Rows from block 9 of a small segmentation model, named by matrix and row number. Rows with one number belong to one channel. Each number is 500 + 40 x the weight over its row's rms, rounded and kept within 0 to 999. All counts start at 0. Numbers have three digits each.
After each channel's rows are labels from the 100 images, of 14976, where the channel reaches its highest value: "peak on" is the class under the peak; "top examples" is what is common among them. Only what is clearly more common there than usual is listed. The data: rendered made-up planets.
# convs1: first pointwise conv (model.mid.2.convs.1.weight, 256x256x1x1), inputs 0-127
# convs3: second pointwise conv (model.mid.2.convs.3.weight, 256x256x1x1, transposed), outputs 0-127

convs1.242:453571509550480490493596462470460485472466502489436512511452527431462541446449497532475498477566615498496554513481502473534462522448496499490479559451469460554517495495457504499513514480551474489494445460552480558546481513495556493468491496571519562497454455505509512495604482480491507498487473482453515537522444420530511550570490520521535533515493510517488462531446448532560467476448
convs3.242:508434437550508505515450453484562483427464459505565460522504463537479453485488555544608492507489489527458545482488470538552482447529485519438454529587558540513525560504464446443527492463448454553489477490463473533476465520576440491504547524463509508543503549528476471478479516508547528514472533502525527514506590463489470492529479539507463574508490545491528517580506519504543584592504
peak on: planet
top examples: rings

convs1.236:472470494511506549479479506458464536443511544529434484410473467493495477446489490509452572407516559514539515526542472435516445556477485551487529567495491489541463579509441548494529477489510459479480509455556480537513525530479540475493449515506564538513559526496514492474551501518469532438595499502504507520492426462467554508549457552484496536565571447565490427504489475548543451485438
convs3.236:466469569537542497491507534445463517492487509455421486486499435536536516467523499563474433546551565544535477450536560510508564482445506509541456489458531485518478496505535523512509454512535498518538531499533497478458519527446503508400533543401504537448558527461533491546483476484486559455541501490561496516537501492511502493417497493480523452546446433545541548422464390495533495529511
peak on: planet
top examples: lava world; ocean world

convs1.46:438496527492478566498503576469477431483489514575489513499518497475521494469559525522387447564509541468511538479434518570513500466469513536499448523534550516579472525499568460482547432517470515540521528480550421492499501435546479538522518457540552484515547481443499540536513469487512472502430446501605474466494490481506445488428524519532453435559465541464489500524568436507567553539508
convs3.46:509419502503478532426523470518552572490547457549436462519596470574456514522537592496561470519523534520502523448523504425528496527491545531507456473489506475567463538520563530440447465477517477504531505456586540502497511517452603528397522440482493523466510540509489496523515499479486583427539548501509453495487430480526517491465497547553516461462490430471533487614520495528527515487489
peak on: planet
top examples: lava world

convs1.38:443519539468536509528400535483486521507509500504465435550506518597444532467455515521499506513447596512427493422482486502531520421498496536524547564471459561461518424506564444607546539507543517473468510523528506495500476486549521520535514488530525477572498545510501493524562526516507513438490564489520461438405509494540497525539500485463443448461522513462493518457530499510477505429521
convs3.38:452527514514512479568417507482443539539468533437526464517540500418541463563577471493518502495532525510556518542529563533504479550504561461498461504569484511462526477465452490501453470487492503507547545466480478502449495468510518521475425484415483521502528476494545542550547479452428483502454514550532490589487516442535489506474461489479524490484493446565555358507509478461540503491474
peak on: ring
top examples: rings

convs1.59:521521552516467485537508528482563533509548467476491508522547497494503503458529518457459498506493475540466551520543496500468568528531475467498478612541510518576541469523493494429524513502490512493532532522494544474512501518550472555561471505508554541423558547553449518452503596471521555516478511560515497573555464498511564497487445499513513476473481499460500584466539527477499467476472
convs3.59:534443493485465545457464504427511483478569468454508511589509526491453521554526470513510526443439484443521459439579547496518526555463487484536477505490418458447520498485506477439414545596430533466500481529491471496485479523551440507482496471579481465553518427478501534464512521502569452503502523444536449488446528502505469491527475601439524448498485499505489456559551529506485474545556
peak on: ring
top examples: rings

convs1.67:536483466514494521555478505483472492443473509527520500469509505522479458424539515514437541448515532511526469567549516492507540547468477508490401471481482556500506442571517529470575443485512516487568519558560539511477468478418418567459497520479523486461465465505468474542454523483466527477540488445534538467503466503493458470540509559563527552485579509579502460559569494492548491500507
convs3.67:532451504504412440509497493554480517480469459510445516508532545497503513443529484505437520524498456459547523509449444555445523508511536538414427529457520462485436539478491497565495509466507534599424469439461487499478427484457578570525455483472490489543536538435512481552480501509464464548561546541561473535488514479455476546475470482554493473492526510503431466513489471570459522497454
peak on: planet
top examples: rings

convs1.166:491502494476502481518519524538524488477565482478495522494514507460476455515517512513470495455491465478464544489521528498487515485508548433482507477496515509507494492512498490489596446483521420538515501498478486501522551503509510432477517506518527495529506502494599504494500508491501503495517457587469481483488524529311443497477442537486513526516491460532486532477499518537455502544487
convs3.166:473547515538477503515478532520479432525506488489506564525561596496546452514501540548507512471526445465509441540503459517506438461489493503500489504558487505576484476475542439529450466475547554472477546532498480471499505523527534558547557518525537527433476482476565600516493506481428507462450507513487538527539497495465431546553520494443447550453537491489488532524516493511486473550547
peak on: ring
top examples: rings

convs1.189:489492502530490515515412484530510495502429519548567504425549544444535513497565494476475521453457513491484557621516449481510518460467470439600516488535491480475537445500503491479504525491518503545495485494537492513493510479562650528513407417533498468528560528545515541487452510477514497472524495525572500537490440495468453538470459456516430453456489551504461411517548544466556446453580
convs3.189:464532457442462479519514506544506470425500559504491534500444481528545518465519491555507580523559493476486504542440544533475507521543509493499474447432515488487502539499509441480509524538499505463454459504504452527494529522577494555483463511495454475472485485513478518459505465501419554514469521441486509554513525518529545585527477487558468462496615455438459561578493565549462468435465
peak on: planet
top examples: glowing rim

convs1.110:514453403570479437549494512544486462470547482530446495444584491458523488556556464494476540463522511521488536447513508512491421517488438446542497520535479452458570499481587604469502513549466465563525550460469496522445550530509475473520392465470543507446455521462456457499443503522438457497518541480498521466468534531502453422589534503481534489473535477442506486477439551513506525538525
convs3.110:485508483505473474568463478513543535481493447582466494465479465465522525511479531531553493478453468515485521515485468495525502472512426533517453561605517546515567533517522484441459511507447557592493454496419464485473476485507477461519403502438500523609501480473459433617519524472579546557480548532486465462471525483458527488529499435515523548532491492482452450495466498513449498480513
peak on: ring
top examples: ocean world

convs1.230:478415455438553468521448510490501475484469499474558520571485514544587502482460427496473557547493448502556501412520543469485589469466434564495481503551548466495496426448574538448505548507469474431560515521460487499463529511555456449446431450565525511463488489521521533410518534469542562458513508571541519552523533547520479436545568531457483500534531516537559511557518561484539403432536
convs3.230:534490487498411471474566458519514466474537494524581554532515491511520559471518402588516451480489401458486479440471505503507574518562536479506590502454466502472495505505541567471523454509423511473467492531507497439492587510546507443520483506531526557532433430552474509456518504584532468506482507525505536412467551519511445511500468541480548537368562428480528510494488475519483478488500
peak on: ring
top examples: rings; cracked ice world

convs1.125:527515464436527426579481508545495537515536506538545504544511534528474559551456479493461567485444484557574498540506521465502480516411460504460496563493510519484464517529564450485477502414454469484468509512459499516512460472427526481482457496483523453476505505529479488432534546492496496428473507485440517494567468486462534520456512512538582427383513561448488464499513526450465480568500
convs3.125:431489566582512514546540540436497470488501529511500486610499517517571430517496525507539534552508507500541527507519510469508485550483454540527546542542513498514494513439531473559508496464483545491458487552451474431493518539456417516486483474495477426575509449544554540440518517520514453485519479552498511466425490552454462497513552522445583500482569518500477491526562482455465524537522
peak on: planet
top examples: glowing rim

convs1.63:502390532518540528507541507513485540558530550519548554459525490500531511501488486377495526506475344543484508480516504545560476465495467420486521491444509466528434516509497513465431493461496470526486513536471503532456483527553487456525516471489539529489544489512463536474449557536514531460500526501493470512473481493496432485475497545550549426470481545491514523466525504484513534470497
convs3.63:471429457552533503509508424539420539476437525568442423448439468549525486522517531491545481550516526525504539510505538480459482453500459530485534469555554497471518491447462488522478450480537489558491452441486461573515500499495527555405577459454456568495551516548449441558522532453467556494482435514535466542577508470522493519578450509528425463517406505456537520572462427517484564485551
peak on: ring
top examples: rings

convs1.65:543603491507526504524476484524555506510551509476520596518533398468535514473469474484499491513525464509465548512554473502458503511501505495537476586555539508523582512454572485442366560538532521523521485510486563525499504472487492477536558440501474491446513516504489554584486554500518387544489520558473498450503525515524514469470519499517536484504553457482502530525552555532468535512464
convs3.65:525490537524391503460481491539539536486544513509548540519477486495483509493541437473526540521549519497578520512476489461501517558394506481430447583499500501505447452544536547483590464462521523544538517500490573472468429516493509451460528479542440580506431520509453493461503486507491436566568492505503571483527497572473474498549433463469488515548573449490537474509563545514487516436468
peak on: planet
top examples: rings

convs1.223:504487494496505437549498502522440510549476474507489549587526478466524576592509472484501491526483512587552414425485495536508478492543464463501518567525485432579474475494528484523560497482526478493534494535469563547440476459491504507499519521488575506535549476545502439446508557508539582561425453497406518560544512564489499497458490479504519473558508538461353477473531491453440440531492
convs3.223:515534488516570523481523495605389519472495480573512542460505456556505464511579497511490468580579499500459447546489412497448500479475489482593443481443598532482490487486487475501556501478554428459503510533534557529561458518506482543436536479530537492522460477501493461526493497523441488476476510540467469506542454531440516409503500486515515539447495540502479508441575517499544512516464
peak on: planet
top examples: lava world

convs1.56:562550549484504462468492514499518522452556486478508509476464472473474502461550508472479488541526359480470552514549510488505490525510527550446503540411534502526507570505562453451475533576467501529509517549446517476507459469497478510497501477490520513456547513510513507459502543536544599485505565513541456600544468461510519467482555551526449469527446505521510515484548513552506475458487
convs3.56:514524437472455529527514515467493461503530486485540548581525438518457508487460487518517523484471477442468494471471531524590548562557477426525536495450443447468566563544526429468467541535397503430458482534515493558515500515523489501508418456529529475514486411516479479386454562502585438510515491447492465473479526560482478442478538555492461543517510505455492493474510557524443464537444
peak on: ring
top examples: rings

convs1.13:489567487512461500613473501505458501531468468494568496528508523538433513452504470460471505525471484472506445478500496498551531521434487459525512525480558534487530500461520498496538517484576538492545492538495556471467468531473475535407454461521517490477530544417462456531439532561545539535444454489482517550476531559446503511583473504520496580516410487519531476565488445493457493499596
convs3.13:476523459483572439590544578471504499474567474492470533479494462464546520400484452499466518517456483463579489536522504509511546473422509445464461520457474489490534478426545459550498482544541488464429424406511533465466510478458506463478573565450515442469526442490478454462439540498472493408482453465531436488485545542445497516521587480484506496465486492504566555503631473582605472506473
peak on: ring
top examples: rings

convs1.205:492515563440520549476544497495489447429458495546506604452468441486537483500519592504469487456492528507605553549405448551512529464548582416531536603479500536516476466494480445434500469567522439493575446557484474425506490464431493551539449458500510568519518482512507508506478552509457492493471453495515594513515404499561524484476457495543502522463517559468492489496507468493505555489487
convs3.205:508488611504507536473512473507488466524509519502562477553406469461515535508503603480467515586421497522537501490486474502453526464522390482487578529511483578533507484477526499434537455523519417485510580525489558475459395460539430514478482538497501491455545513466538367490509499565524543543457477454432495512481538499525502503530468468539477455524491488508540503486535569501502534466531
peak on: planet
top examples: glowing rim; lava world

convs1.173:494509515500533427498580489468464464466476516537507491535501512459480448514504463470518470500526466525456542498482556533495413531469483523502519479520487452465521458494479585488450544532564460494516476540536503560517583452486515571469495502538568518518493488490534591523500496497497500511502507449506457548496566472452446450473490462481508513505486458537486471504622538490530480517476
convs3.173:500565477452575535512499478481380527518499478556592447555533514493424478530441562505440521514504522470493537538489573479502612496542389480456516524477547571527500488533416505449452438534499530448513466555520475472509488542473499583425509488515443500487539531441491420496506505523579492532521490452572483469505427498490478526485548466511432473530514541528432481470530508542491475546517
peak on: planet
top examples: lava world

convs1.251:559439565447525530515565546492466480542471526444505581492509510451474522484470528418473513505496490477532490482597510491509475528420491492477472490413550475483479452472454534502427540440437402473460479511460474488466499540506517492458456469508583618544490515522513447483524525495521483462533515474480485528446438429468549523540436529510562557542492521453499467506493555489518476483474
convs3.251:564572586517501474556484557501551485521554458432567508504493500446462474461487545508525555458480445522486496522516486481541445527514521477472454583550492500475525546533480513491487503437484518576456525510498593495506497489563478385534467539488477415467388456445555548481522495548547457457547534545456512541484514483561494521478547461501485507509504519424503506473520573405528490467460
peak on: planet
top examples: lava world; crescent

convs1.231:465534534509535487511448549507506462473483514487455458506485511491410523502508527515464539529402510470520564477428525522526509444513547530559551504446533511568551507578574472547523393477528473546504554542472560502502453533529484509486537508511472431497498537515512569498469508488459482502532566517500488534467517506449511563455486522511431495506526588501440468506529554522501557444502
convs3.231:517483523521458508518469533497494529477533466470483543447497474542521495501533486545470485533501570519473465470444510513522555499509521546513502509498473514493529417486567476586433498426497463510469515461519528518548493455469495506542518530581458464516416486553520518468452447490421413437497554526546493474403456530504469512501506524528407507530479534488532507495490474476472467488486
peak on: ring
top examples: rings; ocean world

convs1.148:427480550452475508507473462444405474532517512513461455505478483429490466515506568517477423476501485554481456541510472471501516550483526494539484484447456470480466502529569451531517431524467514516500495498438456511452444495480500490543477480489535461463449414535554495521536574491542540512541486496483516530547452575456517513480395503469465481547502483509544509404570503500517538468519
convs3.148:512504456551486493579426498509501502567454457504531495483483494403507459475612511533463473474506525531483558501550499465486466515430499465515482506498499470407518467562398524545457534487435543486500455490484511500553620512475582407501471473521482460532523432502532538528490548443472506488545509509429545567520512444503527515485462496519421509482477519506507395517526555425505465491514
peak on: ring
top examples: rings

convs1.101:458553493493399528491469474520457531502555495517519455464546505444468488511452514477566466493515491487506551483403520464481518453472546461469505488531465510586482493541458559586540486454491497551516518489546528525541524509555474460513526544500523510497514497527561499495508500491539482456407457433515469530478498555422517469473459540481508459533546528580501494483563531532462484492522
convs3.101:520518468565522454452561480538532452380546506462505475534469496495500436537556505517508518451538513511466502486476524451508576491452488540533534547484441479597537478505485391424470528422565465548497510457535536511458474478508495509444494465432458512497473542516471477527528562492576515460504475413472452444544502532599501485514544416547462510476540571462518521552493456531545545547443
peak on: ring
top examples: rings

convs1.237:476518514518480493495483479508553496475504471533476442449528511406473534427482532508498432495471464453491503499510472507534442538510531512515497548447542452526530509540527448621530455592439500529459528475506494533562461490504499499559444532526531488478583521529564489472478520505509509491572525483480511543562466480470533545510548528542516506509461422575490504494488492460482535446529
convs3.237:438500448441496518560497534435492490466485499498555471543552500505504514515478397588490477422499446529499501456539580541482569557473524459547490526466456440448543474598480490494449549579434504482477453573536519506529542487475471539502499480552513447496455522462499527460506532515542436452554480473468547493493522465528512487542476524472481475509503449492464428543490503464564514564434
peak on: ring
top examples: rings; ocean world